From a checkpoint of a small class-conditioned spectrogram diffusion model: norm groupnorm, activation elu.
Rows from block 3, named by matrix and row number. Each number is 500 + 50 x the weight over its row's rms, rounded and kept within 0 to 999. All counts start at 0. Numbers have three digits each. After the name is the row's rms in percent of the matrix's.
# emb: conditioning projection (model.enc.1.1.emb.weight, 64x256), inputs 0-63
emb.0 098:192507466461526417468412509494488507553541505475489537483385529521534485512533480535544492491446497528405390494393506441489531511445474594459531502523505569515524494471430451451481462490473415
emb.1 081:459447429512486576573486475478482479506500470530522514421496566506477462528503577507466463473530473453610567487514428524618552517551500439512505452476521549525520473535526440488431478487616504
emb.2 121:640468499522518432455530478506508466516483577530474472486603522500553491512484469509439509485552509526498491445502516498529465501530533536462482486531429671463529464538530493506422581512504600
emb.3 134:572487483511478469507532489489483526507489500501516500503494576517502494481503505498550501505515495498468443513498501483404505502466481576485529528503500463498481507518488515516577671499421530
emb.4 100:256553532527514671505437447484459560491491513453534457537552403464485547479527507509462523500542521495451494494521563528412474482511515454526526515469485585449476535486473465470521559508498603
emb.5 079:553520487455482471560543477456545540390470518526531491531418556432495576496431470480522523523495436481567477538456492454434496484456491627587553529488530428544470472492437480436396451447524436
emb.6 086:652504524540551544426549539496519488540530482511422503480531534532443546498514481481559490478550499558594656504582500519543543516488494367465488519462543334534464551477509548554619601493534527
emb.7 093:293528509521487407544574628530540461476522438461481453560470456508508480487508491522480512548488529456561560539532511482606480465550487400521504542501494437480487489521465606580515279466504386
emb.8 076:492500488522465439521495505432539552415559485470503478555429441426535459502530553560438489533459514418466495520491547509561536528512492511571496504439485472487430531479448592555497322472526385
emb.9 070:627536543428488510448484536491520520528447504490493543455587421514479523467504520586563564499462466397482398514419472379461479471477527376480544492512529544575548500480475550508590376534425486
emb.10 081:735542522576486497508480462436502522534532508514520480525522667513463507519511475560545531518554535490465554562551515538451529562529492595497489512489530560506498493523516511517503499486511505
emb.11 083:743470481472480514394504550577491515471508527532423507490564546440549469476499512410502425482486511510496456485395500500485538485440529423442492535530456345514493499556509462450452615521512572
emb.12 099:275515565550546483469421474492496575494485513492512464563449639536509538551459519524472502475551476483410547489556538500411497522482504594558513504471489540507508533438409496496558633518471553
emb.13 095:594431468491543525522505426531441439558487491529451511451448500477506445513484464400501495541433518572362497482492445510593467499516464501496527559527501479463502426460550457468525514524659460
emb.14 078:485479523465473515515637589454561480531483452476473522455559516569493483398533540492531575545487512452527521504459508486548486492451511494443424438543530465544528481593635458583383457409448361
emb.15 074:199534556533515594453526531471501528505503489506490497459547424526547493508456413548481530495446490484535551478443528511412554475518488493496552497523457450508488520471494486541591436477429542
emb.16 110:867505503500500460495460436510494526492487501489534502530463599494510509512508614504532509503562505460444441498514484448474489507489503554490461520502507472505508478500446482508495542503487475
emb.17 091:679498491447508538423556412475473515550482518492280514461595314531420489517463541455495514516504553460493525454448497574540510530490495375481449514508514475499451571466520517513436455464555522
emb.18 085:301453467521470518453433451537538477526497493470549569504501524552547415457507470442506491445427534499456450533506474606518563435551422498502552533503540520535435591474361435497525444564469449
emb.19 078:479524504450506529504514419551499426545499428581577461455463509511545509505474478437509517539471477528427566444487496449633520525433511524533489464570460547467517445529631386512494553444505466
emb.20 099:297519474486510391529458444478510475458499478508493492465477695429475525530507479518479508515493479519432440524471480451434458522481487708517529504431491395470530429488422464492489489523445450
emb.21 092:467507519547511552493540530500546482491527463489502473501546471577463482484527433552446547517575524537681523469509488505636483522578538410487524471531482595558517486474531565496485483487560621
emb.22 081:256461523462513525495583527461496566439445527420424533522498484500562561514496487538507433478494504498588582469526518475538459552437509309480479436475492548481511471508444509514443539441501589
emb.23 084:675529548504588504567568500527511501468555558508500483505512559485468468474545472497476540475479485449627503532543482537477488427557533508493516499400490479473478471587569529513484382446544481
emb.24 085:409510501534537454585508475510518426471498465560434419459517433583542526462493589472523492525566486502477519430492471513405450546515478326530417501506569422522502444531548484478492493519589492
emb.25 089:606488503444547499517545557503539435540496522517436501469447426432378533474498467488481445534459397500556481508412441497624510509559562405474437528581495521496456499560587526473477490455525505
emb.26 092:499518491532567451418497481577498513536485497508590465605435547480507500468481637426507495512508521513496391526532456520447467502456503728481550524507466665531511490551453526458503434527413452
emb.27 122:558490503548528510542558530517512577507543498494524507547474450523512521526512475603550559509566480542578661472488533552563543501537503301510523522523545476498477568505555582510578603485550567
emb.28 129:337494532417479460526490397463512533493536494484489523481353429471508466541429386531516464509445515526611415520486520453533453460463516584488484536495504415500466461504570493490479398482466358
emb.29 108:459524560536500537457516502473461508432448518498575494523588556452530502500510495494481494500498502506532544499499492549530462504481507535498557510478517548506528464456485518528499717548476620
emb.30 104:511467387516452581544480488433523475495479486474515551424564450583503439504538500451451558524464593481421481502532521423446577534435474444493487447470486491489516513426421424507393437531385463
emb.31 080:515535516502465464451444545497439502525523519498505509553564656493533478552531528435500470439513546416433468490522513524390537475496485640553514459472448524443548518532401416516484454442607517
emb.32 152:334486458500517514492408534484522446487537488495473486493581335501422475492546454435524460482447533494498477493450496451426472476453461419511498479495483386453497468499431496495465478493386446
emb.33 125:165499475424425520523469371489496442523510452494549558416464468540477494533502428471549542542424499463590444528485528478554509502437472578487570510408493524456490473481520475518499518511435459
emb.34 080:663474471518502499493428490532475539485476409479541449512483579482503527449556564519504490529564516518440424449517486525582464490502474426487421516533491423543516517512616498524412573501558492
emb.35 142:760514482535487542492482578525507552502474507515578489524519571496513462496491549498487454470507509518579469464558499526544498509526521631495530485519492553552486535503529505506567533555491569
emb.36 082:360453476533507470461515491504492474474478593534537483499496523438531601477506562454521577510495434527323609555482478525428528496512456571472489535445549392493530501457538552428476501430527511
emb.37 106:629536512451491523637485457486469573503529496539444518483379523477566437530395530641550567533501494503512459498538529463490560521447537508517429505554514636481542507566416471512485631473463394
emb.38 131:608497547531572460522597560546524525430505532492460440547485412440548514491505522591421506480543502507543535479455511528476476504598536406526561514535494584508513468503528549518468524517554574
emb.39 100:636521571536495424447536479459486494590519488488437503521559584589442496504548460361483481497542513502562530543529501532488533495461519510497508512484530485491464483484556475496595343541637612
emb.40 088:604489565494493429494479535527507477504532465529408502503401548494467561484525454548487505463537490520590662477528500451571498495437526394487447492499498639469473410477514531534544558448545575
emb.41 097:483496496544411490551520440435466515517519551482528536517494592522512441486512538414463512461489530457426365519573499514467544474468519608486538521436538439457463530548425550488508500527550507
emb.42 087:282534504476524501507583433445540480495523557536502498526482494499500452563514481482503535453470466482549477492537543472411472507476480417503568470489447383469540555490485468469545494570473471
emb.43 101:667500479481481556561519463453475592506458449478531497531436571562565477502475540467562543564433512481498419497502558510525524542592497534522482485534517514462459601588575474534443390422467450
emb.44 085:319531543532530522496515386440578522506511535458506458520558443509470509493490473544450506463524462509422515483482506493517486486461513607523582495486488514501466545441342541530569341537551547
emb.45 106:305501491483488588444584546595462529500517474494501467515555440408504545531488492492490442486509441531644517463499456538571492514540517508501516568537453468549536480528605482478524727458532503
emb.46 092:607454463488547477442472580554490396481498498517458468510514439478494508448516457482465456512551515598505589513486508542536480508474490361525466471470512635487530417510536468504424604523512569
emb.47 098:668476498498520519530401552522511439483455488549531533502519511563570492496492600571555520510551528522429499590482422453471516447479465499486427529535549435488511478440440447485488251518430403
emb.48 094:518523518506553439407466480467525405554487496512512475509607495500498500488534489364510451563526473463417423521430544436613495486442504593505507492424483450525547427529481452456531423519504456
emb.49 126:274476456460485478584446419425481410562506488507452531463414446496468516482496467426509539520425537479472476516499483458456510507431515544473499497531455579471493459519405481504533542454441447
emb.50 090:558495605469480498524538606522538481509528523482484508500513490576561432515518541466564582482504510509452471489602521516479418495518546434505592447522490530514491485498591494535456410502347470
emb.51 123:276481460436483538498490449522486500449468493503522491510480505441431514514475397421478471470480469553550386458526525465515513482417539550472491539557496295545492522486485506470547646515403485
emb.52 089:301466531549508412555549522531501504494492486503508501497495510472455536500503475516486504518417463531366461467423441459351501491475482570518525563502462540532501506442352495477495495501474457
emb.53 111:433499509505473540467492436526505579450526455490542548492322487484471414521402452571509443487477483446585415463439488462519487495583492540494545562488511587463494512510491493554510509441439425
emb.54 176:757515501557514472472497517486486539484511544489432468533569513524525533487512530569500522502573491499584620494507518573546502493519459326493433464478536605473501510515544514505456404514651620
emb.55 109:683496508594512644463523558495494522533499524494567498506587494461494503492535584547537489457536519556598624522487503584553523527548461466520537466503490455494502544463579596496527629570603529
emb.56 096:584537506507543502502452469460510561497466513476532497542507414538404521475515389473495554503495486505526537488516559563438490488568485492507489505450485527524507508526427570528545626474524578
emb.57 085:567470534471384491609603525475526480563526446527402534487482537540574517529561601447477556471466475468504480492520512561531518472536537475447529422496506531493504509534564536485445584502501569
emb.58 098:325476540486537479414453574578508468504462539489472485563520487440466542486497564452447449445486469538503528508484485532489472503544558525495519504503503488523500493516502549459477421519585469
emb.59 076:504509527462447394507497454459502546485523432494562471509439518572624457514407616501582524521523522527427469499512506426534507558461524618561545505518498568468572443482517463539504483515545439
emb.60 069:367503548516495561520488428549448446544482476519650483461463546440541521464474540537482489573537482457508502498526522444537465528556487630542554553560529620551542494572386374524530605446519433
emb.61 100:770474431486565567469542549520534495503489511518418496514624427500396483498486464489501492558556502525563464487403525443593511546523517312472494501523495491554532525475531479505497444505407498
emb.62 089:472479454528502491534422574424491555434477466495534534459370493473476430546534510503467467504484547419435454506518459504513462453475463552448407533490556344438425492457578512487439469500444351
emb.63 086:348540483556489500543358488460507593463542511441484529535465512556562522448470412618551560461481533477509535504550476498398598520433503494494502471504507493443424550462434552511660445487447478